From a checkpoint of a small image classifier: held-out accuracy 96%.
Rows from block 2, named by matrix and row number. Rows with one number belong to one neuron. Each number is 128 + 24 x the weight over its row's rms, rounded and kept within 0 to 255. All counts start at 0. Numbers have three digits each. After the name is the row's rms in percent of the matrix's.
# fc1: MLP up (model.blocks.2.mlp.fc1.weight, 768x192), inputs 0-191
# fc2: MLP down (model.blocks.2.mlp.fc2.weight, 192x768, transposed), outputs 0-191
fc1.683 111:160116114058124102162137126133145118149106129085111099066119140170157156098121103105165173138162114146116187151157095160143122086139129110131124110131086111091118132123128099139116118125093165147156103136111182098180106110109141150136112112117130125133168111164117125114136101121112107141104137127119153103098153099122143129101096113167129163130132104135135124126165139118145111125124142122114123123106126100130143136089138135112158131134140132136143096089137146104109114147092165135096098154071109138143137161161094153156083119104104160125139072146137119120094138124145148069
fc2.683 129:129136122129151119132159099113088147089113086182127132106123077162117145127107117142161123136102110169173118090110125126120106116106117124114126110145136151154149060152121122187153067168114107127111119122130087137149090147137141159141135128095094112101144153100119122225117138143131141098140129141159142133100172124119125108102127131110136145146076135131135136188105107086127109129154124119140105103168158130126125146105138096146140121120110110107119110115102121133097114137089146135154117139111117128113107139123096105125150162188106097095149118109102131106135122100118173131
fc1.684 095:143089080139112117115085105117152188139085111150148129116161116124151114119128119101138114090103159125100094133129120131143135131136110145114126117109151098085133147088145146109141148113117121113145124106139135143148119118152172119124106079078140090115115124102156099130124120142200112117096132099096139108119140107155108130121142056112100109113098108149126118060156128110115129151162148112082136148109105099106133139154101114159142141127111117097140113121131135111163152113175135104119099155132113134128126131122141083121119152141110123109137133152083135151175054106108067115
fc2.684 097:106107133130126094150191122117098133115108112093156117136126111130135093107159105145135124135120088164121140121097147132140154162139122131114076112095151116116113125092194132102132084127144142098067129155115079084101117116129124154112087157096102151096158124129120134129151096161150106132115120076098105081135143117143183125138115124148144116119113142141108139148129134157105114129152122138145111111150129143100116116123163112124130128134200112128148130119142115135150086155099138139117130110111162170078135128141116112146192116163118112166104131172077145076145118138132144124
fc1.686 113:145111131134166125095133128141117154153140127135134117146076123065100126133150129134119172101159136130147116120126181162120157098139132135105138191130081135113113138132146142094098149112152136110083095105093184092104135142075125115122084102144107140109121128103104145114121104117113141163132120151106143145148108090151124145153113135140146101179137115107138170085166129116158155165166125101144110141152179107138127124173141110100149151154142145169160156108099163114096146109134120146135150135102121151151155101146140153120125123100089154136135103146094116088108143145143131084
fc2.686 115:159119106116106125135189121111129128131145111141144171113141077135157147135166111077115118190104084145135089101159116132111109172166136118162129140148092159111114156135116119168168129147128138172169113187098083131113142119125110172101095141110135073163106128127158141190098132096122130127129105138131141169107126144134141134110129122092145142154086153110138109145122127141118115142141100148131114123072140145119138113123147102154127096155085103120097114153089088150084104121147109133125113123092125107116091105124142149095145147121143113116128131123119142086131134148129162103
fc1.687 070:176115115148098189135116135133144133164143103144140132087156146135138115161133110129111143094169109100125112109154136130117139137136147099087082107109143123084134082144131103155093114115119136123145193155102129118173136137133134123099096130151099116123124144132173134142155131098144124149139126104094091127145166137137130110113109161150125130108145111103142118111150174178138121127118114100151143154123105150121150110150135109116160154095149154123156153115140124153115052111128147158172121141117154150121146150118158169146174194136075145146118137121108145078140150159171132109
fc2.687 059:088139119133096083163116107133101140127127111058096125165166141158118116114110112101141128171139131059130121156113101139157141094115153129134164164104072109170152153118092112122137105077091108113126090122116103162147121112142134128143139116128161121128114143165123099130121139129104156102106124148166138148131098094132120168140154098133114141091112102157145113114166127121156102107153158111077172123146147165142141146120137152146131136128091098121158142107160140133136142122134109161130140139100091117137146100146138117064118108126168136169135133111177144130120144105098089105
fc1.688 106:139128171100151139157144168194124103078143135152127144134137146097132134142129126159108101113093152174148127136131098147098173103147161163125098109115145137146085152127152135154152122169151116189156130160144092076107076098105149132144127126132141124124093131151141114145131149134129093135133159106128097111131155128164118159126094169109126148139179121138119130108168127130146167096139112134103130130131129163125188119135078083153129163146118130150135115133129133115128136099118132133112107138158129162179149147146092147126164158134084137157144123101109082104135169136140113117
fc2.688 097:118083090148150166152073101077151081169107062116162102156081117105096137105120095136113128107124133129095132144149160146141158133119070106154158155127163101136119106172141103125121129151128185115095125105132132166150145103118134118095139123128093102119146103145140085126159131149133121169144135145117125148100147139087132133131150113135132122130134059127152115099129090121115156095122131105119138119147163132151122103114155175135141098158083118126159152099140133155138131118140140167103115121102103158102134123119132106126140124147108130138151142075176145103091123118131136107
fc1.689 096:141139118116124090099111132089156134102134127114134164175099164141128142112073123151144123082097151145149094106096111105090134103121093186133134087121132158140078151115098184130178121186128129121154151163130079119097094134143135148131136116157091128094091159147159131131173162146126134161142182094112107119111140162128112109174131142155161175123104156085121162094157125127135118153162114136116138121141130109097097138149090144119116137102146141093118140156153120120137114124140099107143119171112130104156133116091114108119139132122149105143137100114122142102145122114120116144
fc2.689 101:146093144166121140116127122137122077170113130128123120165112141132093164141155134117132140119143153118146106125130146173119145118123100120087162162076107153119136150106111134129140096083089143120114150156114121089125152085107160139097109112093145118168138093102130142120126163130110116165109104173120102106111141134090161111137157132115144110163165088097125097152080089136100124174167098094136103149117160159086154131143139117118179173155119135146103159089150144138122176093109134125087103098132118136128121103145169098157142159125137128124103162141119125140121149138136156107
fc1.690 106:136104093105125117136131100076122131173115125122132106147117120134103114084080145102185149108153079100094155096144169122098096105115117131148133127151174099111086135097123132151142119118133157127155125148129103130143127092147127203100096122093127107098108168157144118106138133128166130148146139105107123160135135143157145091104124158140088106143096131153097159132140110120145094152120181079108115136162130126156134113136100140120157098134108103148137117128149124153146160132107153119135087091111128131121081149112095133117121065132096113108152130116116116129137137151164077157
fc2.690 106:110134178150095094090107118134105121103138096096139142092144179152137118130134155129094101083121134118140130111142133141139133137122144150129164116106134078165142060181075149154150110119122150118135138114123082117103154157171105132150136132144165122120167173139111152131111123137120141137151151199139118134145141122125124156135105145133117145121147143096132118140099166127131168149128134146142091095126139134130105166152108114122115147127103118163152141127081136134112142095146165089128132136154130133090139127084069145142165151144128097142132104133144130125160089095081094179
fc1.691 096:102124092168149121141113137133165087122098148118091160144089094163182141135137112111141113106121120088110109136118100134131150142112152154088136114132110129135116134108101131124149116133141142124164170136121119053088100124145141130163124123126147119085148096136098149157094151128181113132094133164120121198118101104135129140142114189146102132158120156137098125035153136109164128124162106149141130134132105137106117129147153140125132097150123115105125112151126170137118154163121111136099151133110140129137124101135159102090140133101130100113139155120104108110128119065113170147
fc2.691 100:093106161128132114183103098119106139130135106183111155147154143126108114127098098123088120095129162166124140176118105102118152108124138124103117144139108118115129111104135153137098071157091132128119126084125142117147096103096110116132137124135110119146087128130128132111151121128154147165076098123156073128131102148131159099118136119140129089152121111134171182154155141135139151131071120101165099111134160120164123119137133099133156093099104111095138095113119146179118119121146155159161104137133146126109153078159100137137095120107092070122159122098105111088146118123135169138
fc1.693 108:111099128153101135130113123091127146150144133098118123126116107114135186105129117131107129145152120173086123142189145074139126172101124137094151107125123091134173104092144129118115110156138104088147146116138165109141086123137135115194155153097131153118143114107137165128133113141132127151106075123159139162080180117116111156156081115150116106130138130135161140137124186126152110143079077143158091115161137149114093108160135141139148166113137147125132129164131144071136133170133136156122129138126119126116121128162098112120159150117137153165064119115135135103123126102126117143
fc2.693 098:154158095097143123165114136120124112097111133142058126129093083144115116168118148174126101171106116166104155072149134138104124104109099159159126128098124132119142079115100132123137104155137135183135156101111120135112147084118138130126111106150081129113135132135155115135129143106121107129139160155120094122132174140108102143115153148109147133120136134103106141092167154097092174109105133148170151079106120123122092142144111089136160093126085073132075152130154140130118152119132110141115110138149129099089143088123142163139105148094106146153143117111140121080153149128146161125
fc1.694 107:082135117131176122111168179137139156133092091123153138178120088108154141119132108149132115117115173135116130151143145157144106106130140153176138088116128111139141108127160143121133156138109117178173112133104168097190107131162118137113132136163134116112092158138126148147131088128127156092059178105117136111149142127130120130104122118114130145120143158144171138089141117156115142112125104132088178140120137100114138101145157112137124123127125133123172129181133155092172142123132115132104131185150119115121137160127123132108110178150105125120095150158147113180131115156140092091
fc2.694 106:146123122121109085147113140157130155117138113135155175123158159150145117110146108121115139119151128109136093123128104097119173170149122104131116173112112078137108130117099097096115085143103096084044136138137101121089133134135163099132075111124130089112171142115140127126135134140136126120157120122076115112115119099140166118126132106123142104121161129157125152124128122122128120112154142139140171140121118162092136121132113192140169179135117136137162153099146062127112108166145104116121139095060138138141136122130159136114165094138140153162180140170127150098119132133112148114
fc1.696 086:100097142138138132112135091123111104122132160176169161125137123148129136139123108078136144104124121152199136109132153145153159167099103151121104127171089144095138151143134176109129129133117112121108109107115150123061107124111122122109115129112137099156098069143136121127075161155138097103150136150129164100154096129138130133139143134136136145115154112126138175117165130185091106137127184154153124114201143116119159120137103131097176122123129127150130182098152130119111096145116128141121137088128136161113108148152142105096157181131141110111113136161116128116147127151106108101
fc2.696 084:136143133097072085127151140140109139135099136109108119158108146081127178167128092120105120111113100171100124128109173102117147140129152123153122120091140075169128120150106133139127137150144098137100148109089148120136123151125127155172093137119121095136113142086147110145125128130147143150095150104107129154123137099112101118137079135175154107101044160149143180126104138107136153140103086150095158149077103128079150119080120136150146162138144138114133108097104098130147158101136148146108095127115152155126140126119137138148150095114135142139148171108107156097152102118125143133
fc1.697 101:143155111128152115152122142096149135138106080159183083146109155163131104124137152139118176121137114134106130105098110153137111126141108138156190127111209123150146148147127139151164120159142121127129138089125100168125100147145117135110130147135104135114097164160115110108120171129158121154141128102106133110147085136130142167142103151109132157116087143101115099135117101093150117125127116118116175159128118131089105119127134113147167113135152125145138130092112136122078089130070123149128170073120121191136124170106156125125122110105133101149120149170182162133111127151148146131
fc2.697 092:097170124108078109151156129127110144161104108070129141138158116123097110159108065151133109128162119091163108119125133126114159137166112095114090152117117114142153131137090135102162178121144141080135105121109111114092114102133087153155119102106132110116123159129159126149125127129116144150155132130153121122114136160149165099115144112143100126093118135119148140135136144113075192116129181113143114134111160087121143104110137099119090195136121130127098130122141133093165123093092113090081141135126135123142133087093168134121160163131096118118121122164114116154104140141128142081
fc1.698 110:088123107127114128136121140119127118111131101115149140136119088070153093139139070113145110144141155126145116131097100093113120191149146137187125125128121074097127076085138119132118139126154066131124125138151099114115115181149130140109138164116098108113092129176158117126089086139149143098136138105084149115144132111086144129088119135121136120146137160108166123111128111142097125142134161119097098125140157105116130130126136135180144133154119147132147135129165133103130158125135094116127130184157079112109140173155150117140143146156076103142121161153162106137129166163143117160
fc2.698 115:121108136118086138102118153154152137120158126088153190159144118164129108164166090118131170126159126097166097149171101134165134144123137132122138141138126111147124123130150143131116127142107148099102141141150124131123155126138134091166111094164098072108106138106076116152118165148120132130097154152107163138112123123116094104117137088101140102115155112154106087163146138128133121116149151095141188115121097122115107106121123130151118198130108139107165117138143109131085120123156109143102155149103145111109090152149117091092143103172133150144176146151163128159138095128103166096
fc1.699 103:128141166162152089085152117101157112129115130118105135150101163124132102140155108146141144117112130104093176122100087125078140123178157165071113147107096138151107103147158088128101100133134152073127097140100137087117151139163126121087113125131110113120105163171106155166097119116088158121150133140109109120093148100101104169133071115159124137138121097155145133123155134117132146082142154103111099126145168150126108117140131134118132118147156169097123158153128102118142176144115138142147123161142130127154095151143107112122153119122131107165082076109098125112157127107137143129
fc2.699 113:132104138135128106150131140151149096174107148125123102116115128134112131153086103102124126127159155132156098084141134116162111140103150150134119144145126137081132119140119125131149093133076148135146129111173106154169108140089139142121131090076096128128121134161128159176145173116113160137103139117128139151118161121070118082121120123095158158140082136146170164146143114145162130136142077141111110069165132073159170150148103147157163111111135121100142107123148145153110110075117097134163132134130109108109101154098138123115119116159105083109154109148126079151137124160107129140
fc1.700 100:113134122157094120100113111095151143122122091164107120144131140171158100131116119145182113129116156157108127125169157131158127140129102126152114151091110129139133107109148112088134146121152143133130130122103150150103162159144141118089164078115150152093133166123111164158113163122142153150127175098111103104139079148127108165118136101112095135088135126143133135132146157129120109134138120136092163111149127134098114154149152172180133140093091129125116151110121114121181145147162167140139144119165178135120139146107183148157116163138137104163108146187144150157132124114111100060
fc2.700 103:105094171143092130134117102152078112123126080120126103117089138091124100116162110105141120153121127124172109122107156169144157169145141137102093096154134153103133169122159113129125100135139140154060146151118160150114126185142121142136119132098156149150128141106148082174153093101132109127134103097149112102141166096125115130173123145108134098124154143148124132120144075121141158119171101156143117159116112151136110107121125108111144130110190126158117119098123128137133113114098141157130126186131089152099140114134113111116154141138132107135168119149095106096132097179130180117
fc1.701 111:147098116091101124108109159124110096139118164139130120102132146132107127159126136084140112131132134103106168135129114125111174109123170113133159105157117087087084154142112112155110121115146124142137091113123103146134105128127103130116128135106138138135132119095121160160108153097127113143120077160108102117160098084117125123175166111106119142165145076152139113111119121109101115096113100103149092068146124138148163095173094111106158122088123111113136092152109117114129086158122089117143106139112116099111112164161129137140189102062132128119103158178136093103124124125122166096
fc2.701 115:120137156180177131154135125148121134111113111115168178145097091109107081150149090169075107136106089107087131094111119129152126090130126132124145124134102129144137114130136119169146114125120148120137167118098130101168107165131128066159119123130126116144093150146129139126130097128135120106128124114129103123114159123106093117120140125137114167126115139130111157071139165128168149141136107132134086114110074149120105112127123097140155126140129102135122107132130158193184156115141134161142161090104177145168120104113088144085156126122122103116148100158176167090153133127136122128
fc1.702 099:130124125180135125159170133130152124131087132156119132138106157152141125107103104146154107179173195134119142102140144115128176187126121151103112121131093157144108098122094139123117134110099133176119125171097150129130146116156085123127151146145154093106122120112136135148185125158173134129104123154114115118130107109157158106104104096107156127132138136133158141112138098158164161149095121120102144112156189137143143123134123153149119121100133146113141106139111097114173112093121112137111118181100162148126164143157147160182100092115105137081131172122151108157122108130150110120
fc2.702 094:164118107129133081131114155131147139112096114127155153132171125139053170120109094103148114145141124139114116098117137146106165150129142148116145243108096189138151136136091139116118133098144140118146113159086130149140186161141153135126131120155169136140099143139161124137115114109122153128139108123125156153140121120158139111089165125125182121119116133145143145113147112081144099121137102158110086149123100115082149130144073111102131161128133127110107116169139150122113134120142141133158096121085137140099171099106126110100151126117100117144146124162116143116116128140101098120
fc1.703 090:193110154097159082126107117129138118166094124152129112161139137124118101134139142079105166114112095116130115113135139154160128175139101121106108145081182117148136101124135106136062148112172150100077115107115139153113112131085088173123137136129140114121106171139113065086175121133137141124157102105105096080115132163137148116130107123148134133113123128103089134136123141121114103158143118137157117138125136111160173088092101122116142086167162091137123130100112139126101122131095097146146131119137107123134108152109112091128116106115106127105120122167148112072111147134138155116
fc2.703 111:126166100122094128170120129098139146181080101061126132167166116112102125158121106154105147139169111136139099134130151153166161129156088114121165135152095076143156137135122124137138151126127088124133149116117093135090116082122112102128090122118149095128103146141127113111130128109101166131147121147153090146117118129138114121092138134103100137119093131143140177128131150130118155081103143142145138110125163094131147129110113142144135149176107105154115113128141120109144118079091122079078147118097167139143140104128182124109149149141062100147119098135114124163088117124099132107
fc1.705 108:138105117106140148127108140153115091118156144169142126139115137137148140120157142101115104146096134059112121166133130159123141104111129130129083143109168081097142128137128138102124141130119131150095112123125100137146143164167108142112168113152139144161175112152105068087135090164099142129122142136147136094178106106112134111124117172165128142143150091139151147113176102067125092127122106135118129102127144112182139104158116144131115140151150123127138106124157124099199096109073081124154114155144104083144106115155124187087141127155131125115139123131121114127131104126129104106
fc2.705 090:143136162116126147157119174134138130127097121113092151143175081138131109107159109111123115143126098131120129122132153113131149114131138127141157188115131125160091074093145090137107168121122108133141160094131138120127157086125122109186181137116100062152102099160131161182151127122138128096152177111093157134131110118133095114119111114115159125138118155131133168153120128137181148132162161154107122145116172109126119141130130133133126094165089127126166131173130088149083101128155128127152122136110154121112137133107105101144120166152130135124105141175140086103093141108143151167
fc1.706 096:136137169175178119129171138078094139122193127115118146140178120133099140128089141170115133136158095128062168114134138166108108124147099115111115078155130142156139103105106110157094126154117099122141126115100087116110144123140099107154117128098142107132112143102112125093134115135116120118094126166107141110132149139146152151153085168155078116148131148094110077121151110111137092096150148124159112112180158118144112111114133124099137150175120096118151166097144121145114126127135171152174126130097150089110104115132103114134118111141117121146138109140109102140111178127129152143
fc2.706 102:134128137130128111143110084119146117097117126108135133144206114159120106120088092145151180174111104149119115128155094120107103128105141174133099193134155101137101110114113139141099097107112158121196127113114081143139167119139124142131093146144124114110149125128145168148094126149122177100129136127106140096114122157114091111143121141162168127137129161141113131148134096129169164149138183099111127099112137108116091100166130151111187123107125107113115109154135176120142127089100125116147167128151131145103109181117120149134152135141130120080147096117124113149106131156120097118
fc1.707 103:129151143143125144125113177131109127156177135133110171117163095144142135126154136106139144130185134106122137173139118104106133095155106143146156124139137101154117135118091114140134131135103149100119114119130117144129081144133125115158119113170154169142150111134155128141129166117144126147126152153140110126136101122129116137105128171119187119089109126138130088112139095172151108112130135135144143139118128130136130105134058086118154088090118125135124104107137167152136111090121136103106136093170120110137102119120115138047041174089188103115095137160104134129139132116096104109
fc2.707 113:106132116143094148132107125102137124140105117125133136133109137107127162098087124144086157147138137187053108142097153138148131084136122082111107130151091098118149100168158100164109131116125113124115116090136135127119117072139118126094141123147142167147132104127127124132152116107156110128088110097090134110108181156132147149155155116147078132121119131165104161090101122142100118145115163130101111122089139121125142127138176177084166128140158109129159127154135130162101158132105121169120177097137149092179174128110153119147142119121148169137140113102109105120133131158116140161
fc1.708 099:108129153136145136124158149131108153155115098153132110157148172173167076111125103117148136116092122145109108127097156112098138068098123123102125139130155090129152109136117106143110159195144120142090100109094110163148098157131139136136105111108099135095120108132114114127119110133098127139167111124133138109127130135136144105150118117118139115125140127144069164108132090185138090148137117147150110136096118099167104148098084151163141131115137085119138115121087087153138154110152152127150113139098130193111122160124162112092099163163162128121130124098127136125149124052145105115
fc2.708 083:121128122117118135116131126130123122144119106153106126137187104119118122168101127147100109104143147166125138119100098112166095127095115181150140136110144133118128099096111138136162133119136139090171117126132085110155103121127094081099113151173131137124081127119147141115139134095184078115147146100149107131142123121139112149127155077110103112131102128132166114140161101127123151154074122083125156118193107128097136138123188100067147125105185151135141131100128139139150128089142108077073127145129130158144141153141119125134094183127123128160144126137135127145126158137155151089
fc1.709 065:126120157096151135145114118136127119095154115143129132145120104147120142126150101175108138138156076149156149144125102108140149108140108125157133110122155135103134144123113137137114161155152107141134116170149155128121124125114121125135148119173094120114138151138107145210133124091142132112126128147114110107152136113104141165080085139167111153137110175177154124100134156128151105116140138193118140065088112101153135094141111153158195132130148126108115134112136161158099127131080177122195120106129155159096124137167120177139148161117151134108112144125115142090155121115154145105
fc2.709 039:151158103081093105129107125113130113104128098151104200095103095121111144180124100137117126160118115101126128114153154102149125137160116133125135084094092102101134120131111157170143138145126151113193174133148104140125119157110128153106149097166126133110100139104161110137116147147121133153147100163108107134113153169136147110107150143101136144145144092134108089123159071113129118097116123147152165167122111140120146119165111153121154135100120138148141152117124097119137092111145109105081163070137163097137115120144120090171131154117130114119111170119123176143117122159178118148
fc1.711 099:127160162105149120135141136118134112156141142162179106149127087143139139091142119124114176140141149138106166127112128161142112109165122085134137136147162140159134142126108129141111119152172131105079100068125194173128133141112113159118169118097127155187153128115134138129106162155167063131159171096125135150114091116082135129123102088123116132131135137121123098163135102148118140126147135104114128114144104142125131104109138095120183112151133141131121128123141119156099112059112129140120126148174163127108129120088114116137123127155143125164136115167098081144153129075118105114
fc2.711 084:080125123123074137089110102110086155141112122156074126122159128146132098106099114113152128158131127150110101109171128123143113117141102096122117145163148085085175167163139157111185143115117127135161158096122111123171140132117161092135120126106152117131114118074113155163155103093127146121122122122154076097177104127145156176165138129120167128137159151114147140142133143132161173099151132136134106168175122110108111124140097113137146132135119120121133121101125131102153152113127121195158148099099075164101142108139155155125110154125119146128138142132106166141128143145119122109
fc1.712 090:138140111146106120118096106130137115093136149143155100111112132091099105126118144125106161131112117079107124151123077124170106133117116115166092159069142118104079108149183132082128162150117096142141152158124097101150136143159099108111174122104110162140186101124145100109107131132108143110159119118122088124115107126079122120137141153154133119159120156115127150115133111135101123108093131154145167125136096123115134077143135130169150128133138114113121140156148086130119127127115102167120146148138137088163149141143142126109163156086164153161151166165140101131062132073111145117
fc2.712 076:074125118089193145106072151139110104170123137106114113155142118136169118127146069123177130158133094118144068141121122162122142146145132103119085181117125128097128140132147100143140152121131142121128110102146142109149115149137184118121089130124125105102103138129141142101128074114095109141113160168133154075126122152125086088122098168120112102111125121136147085117148133120157164117138148112117134121096124110119119140102150118139127098149073135151148095149115125146125074135135140112140097128125152108113114144108132129129148144173114078118137103131153084150106124180119106162
fc1.713 112:170153119123126101135193102137167118121110146115133092119138130124121138134171111106101160131140123115134114169155105111135116150116123114168117177107083147131105120111096090125151118080088114117108126104133121138168101161097124110145131090141148132146121126166109136130102158126097101162172151128134132160139116103109136163149110156150120109122166130137145080135134110121147112159115118145109113128150130087081151156106169110135179127137145136100136176104100128140136110087107135105124119156082149190108111142153116102148136139108110158086133089151131145057092110148143125097
fc2.713 104:129115093159104168119150105112123158104171121137106094153116113121117104121179145158111173160101126152114118135144119120156115163102117122141087144149113116112087143125132150143127140119097093164141136142113099151118169191123102113118156100134147169141097146151140124104134146125131124118179149147164153146158122139126139159156075146102134124129150155123107115109110109156089121140100108142120117133088144029135107169130174138121145117159119140147145096102127132161109090140109123147173118122142103130120102152147110143154135119152113161120108107110096143144105100116102115063
fc1.714 090:115114130180175104114142131119128146140137135144149108161115113090117178087140097136144143098166124145101142141124140178135130133140124125132092075180126120141179100127132104125105110125104146155148106091141114109148140177111144117119081148114117087094156119134142140141111151150123100121136151152110139121139102126153130134116067114121089169159169131092089115134125153082129127168109117110139126108175121128107151125181121111120114147145116105137078192146114167165111142146161147142154162148130144127133129144132085157110128079157174147107128149133100106114137118150143150121
fc2.714 083:108128144110130128211115103129100123121103109097135165102184132122113095110095076120102157158113159136145110103124110086138104127142158166138104196131136086117076103094085172133116082141161113107149119083101107114173106134143135117146114148141141145115114114162154140119141120144148170109104123149129129125142129120089079102160154122110108124108087122108137148144106124114151116108122135108121084120118122130108139120167143124130172093108129109086111093104104135092117126106153158134126112129150099104110130132147107123107121141141090118073125144100079124138120132129149110093
fc1.715 095:143123130166171109128107123108141152157168131135132147110145130138148115118104139139137151113145098135136139107132120112118138098179108170137146059166149128099126165153141101130144093117131121125127135145108108102130132104123132129182109143107117127112104131105113161096135088096114088159130065161125145126062146092106120094122109129126109122147123119083089106110136120127162112139083129142158078132159113155130094110154148161113157124162128077141082135166135197174104102175142134161152123113117108096121132132123135101129136112089106154141135107141145111160109131125144139166
fc2.715 098:117142129155092083199107096146129111095116183098152139147140118149105097122097093124139130144078093122101123131161156089135110148112106156127136148111114123167067120086131126156091070148107123129169118081092121135141127133143122100208096145143147132124126183149144147184093140142129109111118153148126096131108155120123095127122139125122157113182101152123110152117140125108165164120153153112116127144089148103113109115154113120145130139138139108127155130124124126131134102107127154120129152132168118110114149097096105130123151125149130066121110130120121125119137099149150098098
fc1.716 111:088085142111087114124134132140140138075110155144133125095138135144108155121105116148112175156194111057176144118143170092125111117113164122107123136139104177095128109124109117111111116139148137094117107106144146154128112124120141150165104099142159152159146153096084111144128129148092138085157115086087164110173135096118135120155138095118140125137121126116135114086126133153116141104107178117139087143153133166134174123081118121136158087138126125141131106090139114119140126142125102147102097112159125095107135150094116129134177105132119103137141095121162120104078124121154114152
fc2.716 122:112128154094143170071099095113113149099162130103143117104132121124121100133130155123097151110132146127103119133094125149144154092150139124119137113151073130112122107134114180173176152132115080129084148192145111144159188113104139122100188184112140093166103133142115101152122142151103101130127134092127149144143174150142140128119108091084137136123087136138144119130111110136125137134099091114103138139130109158131151154130181124128134128127115156117139101136149157116135122099147141113162116095093117105152114124142125075129128123140109133117099176151092144143159188132112110122
fc1.718 099:074138122108137134106129086144100111095141144119102094103143135114158099148119101146114119145093060101169141151165112115120154111091124089143140156122105106122147096112148133115118143135159107148128151136170105102074143117126143104119153165119097129132194093136130098152152151166157134063142098113138125102128119104123139114122140163154122142134117135128155146083143101100103097070119152110145134175137115108110149140160111123158150129080143104127102127137128137080139124094121126140138101155137112095132124138111105103133173127152085110141150120172142099148109146142082113154
fc2.718 113:099123113100166159128098125118132114148134153099105154136137076128173092156153116143169138108127091083109093089119130171170108139122114136138110160092140129138132153148208123169138140143120110159135141100094116123123155194118151105114082120110068119086122125122144149103114088108119116123120152133121133083117090153095107093128126139138122101130123132106144130095102158096139145138164136098135092123116112113164127129088096068145155092137094162114130149153152141149120124104120126134124118156131146133115127133138157122086100128167142092092109116123139101136120118119136159161
fc1.719 111:166154100111140128164079107087134149111167150123087153112100102145146068156071139121147126109095131137136176156100115081150140096083123163117125102121126162122104148094099081103127142110083100136133112129152149105138071112144151100113127097116130105149093156132103146120179140123115107173105155185124102158104142094150123151142142113116124131133120150141138148136151134134083116175134128102091122133150150090095136142106139122171160123082171121104135146124122129132103119109128131096150150151109105136120167138167157124130105123107138148134135169137121128109129129143144125155
fc2.719 109:108106137105145150122140132127135140146145139097110137105109129145098091111134104103143132136107107135152170157148084177140132142121123100138100049137123113180120130074095195140130122160155150106140086140115132136129150094108100103138107165130097117165136130152146167137146114142107100113122173126145080146119122154107100096178092106099134088150157138133111131151140120094154146112138115110121131107100140104114082120120109130097157162189137120130132114138158158118103126126089113115136134118141136109130119137181094164086123146146129134141107092128110097077152099113153157127
fc1.720 107:166135151095130118136166112170107127139135095096142160125127078181146154119112129126134153136120129134149058123127120123155184115107110108119159065158139083132114151135137113138144133110138143088175132101179110118127131113130109162163130096132136121133097129147100133103106137128079128130104135116114113100152156126166136117127113097121169115127109103154094133128162147123131152107142132127140179131132138060179143091125130119120122135163127112177159130091133171136146149153123152155113164119150109094107125157112136138177126147125101139130139134065151104120094100139148113157
fc2.720 112:162120110133141120151127155117153130099113170110115098100160122106088146161144108117161108171149119111152117182132140156193131101140104156177130140124080097132109139121150110140137108130130144117140139094134159069164153152105118142137092120141141114128122115091164120146092082144126093108137159100141173150137136132145164138117119138115116124129103116141087101149179117133124141145132095119098166154109124138104123147147082126167135170158139143096139091113085150164121146108148113135128124155175160153097130123129119135157140083084150100117124131103149150120123151170104082128
fc1.722 098:115137155165137138112126123161102134062139150109089109146110123106133125127129156129137171129118133115119166146107094146146094114144083121166109132095138160167137112110140090138117095146150135138120141105116145120130152139151134138105155170147076148138134099134178072114119121072120147171149121123088167145118126144168120116127131156079088153140124132130141148097123132117126099109172135147066133203130131132139146105131173108115167114116118080094121099139126151135122114139125163108153136065124097112113126177118115103154122124124140140154128085112122114124166142149153122136
fc2.722 107:128139108139119051148111133146114116114124096141136098084112113144094138105096108124151120104106127087104113098113177164131104121067154177145135111106094110167128103186127128086108081084098155143109119079153135147149105131127113128177129127166121121145133122099152150112121113143117127124146140128150087185158157134123148102095107127100122152129128115093131115115152153117113122180170153132107098127110114148123133180144118117146109101118146153137092118101141156127139143135102119101111125118170118117148172153087115137123161127116136141110128135118127133089181098155158118122
fc1.723 116:132126139142140121142132107133106105103128149135099102135148170108154121142108113125163132171123138156148154086114121093152173126077094145117156107178115137081145150115105146145188115132127092126101140074090103128106135187123157116115115106124163122114129123109146147143124096115107096128151154172122155109169116134123096097152086115119155097161114120104155126097159153086123095093098135091160122109116110140168160107160130125157126161129130118131085149147120124149086138100135087151110173141096139125141177142123109132172125095120129118172126168143120141138160143135138119127
fc2.723 120:132129109107120076080161123119124171094111120098138131146149071130146099126114111106134142169118110121101102123138148140086163131181129153179109169151130129155120155109153120126123146114150092158129124140098123108110119106128081143147162122119113130144135099099148142126116110100090121109100112122136120077130171148141148122144126121108079146165132120157147118157090121072146125126122139142130106128126149105151186137152129145127180112118141103126146118158120144099146141117155118093115103116135168117110047134140122159143123108159126106151118068163094103115116138097096093158
fc1.724 112:134130104177087149164133131107095116136118141140106136110117117105114139137101116149090121092119125133141133136136157114124134124117128126122117123150164126164205141169089106183091122131109109127147140144124121093114092119143165125161139186132141113153113139178140118129115156109142163156129148140103092139082164096155155117152095151143104102142159123105108173157161120131112097154134142122149124140099147146108179121126133161117143136097112130166106131141141108186130093161099137156171162137133097148103081104127138147125169163152114177124100128133129117069128141124120148103
fc2.724 106:114168113100140106149121085101147129115148113126092117140159069064130120179121113160157140090111135105087121083123166120109082126133133136121081105109121125116119139181122149152130151136119096173131152129115093162148129152098127106131140143136123133130136118121186092128128098121127128158111123094124116161136146122088136150091137136155095116132150199127166126126132140082124200133105141145102127114109100099126140106107175094129150129128150133136135148134125116135144142150146165079160133065101154122128107104126138075148151136131139162146096117138116120154139121127123126132
fc1.725 113:135135164151129148130116139131096143102144133134098085116160143157149152127127136139144182106113157100118111156154129127083115122101123166119096142142136199128102133114121106125150142131155106144096128130111135119081143104142146131136119106127113105156123123190116100086093088141174121125159104092135154133141115120134099154131143152141184111117092122129157187155139129126098106157095159130125133168134154094113130092103121164132125128120170130147147138110137148128126158129106138179124138146139103134125108161156140150123078155188133127133161166106133116073108184107107167147
fc2.725 109:120110125098090100158156134119158124130122143163160101178132109090117099168132132160105157130115113106170099119091123143149113124111092139114110180105093130134124147137124125162120127138142142118117120060114117134157114153150139092119121140107120103129174104135125164108073159103125182115116139160117113129088106146096162097107145124152112170117083128119147111159130119115144078137142105102128130073102148118147153182089150154102098134126122114148097166128154138132144086129123098134131129081109105146112113083140135071162116122161112105112118155151140138138112133138141102146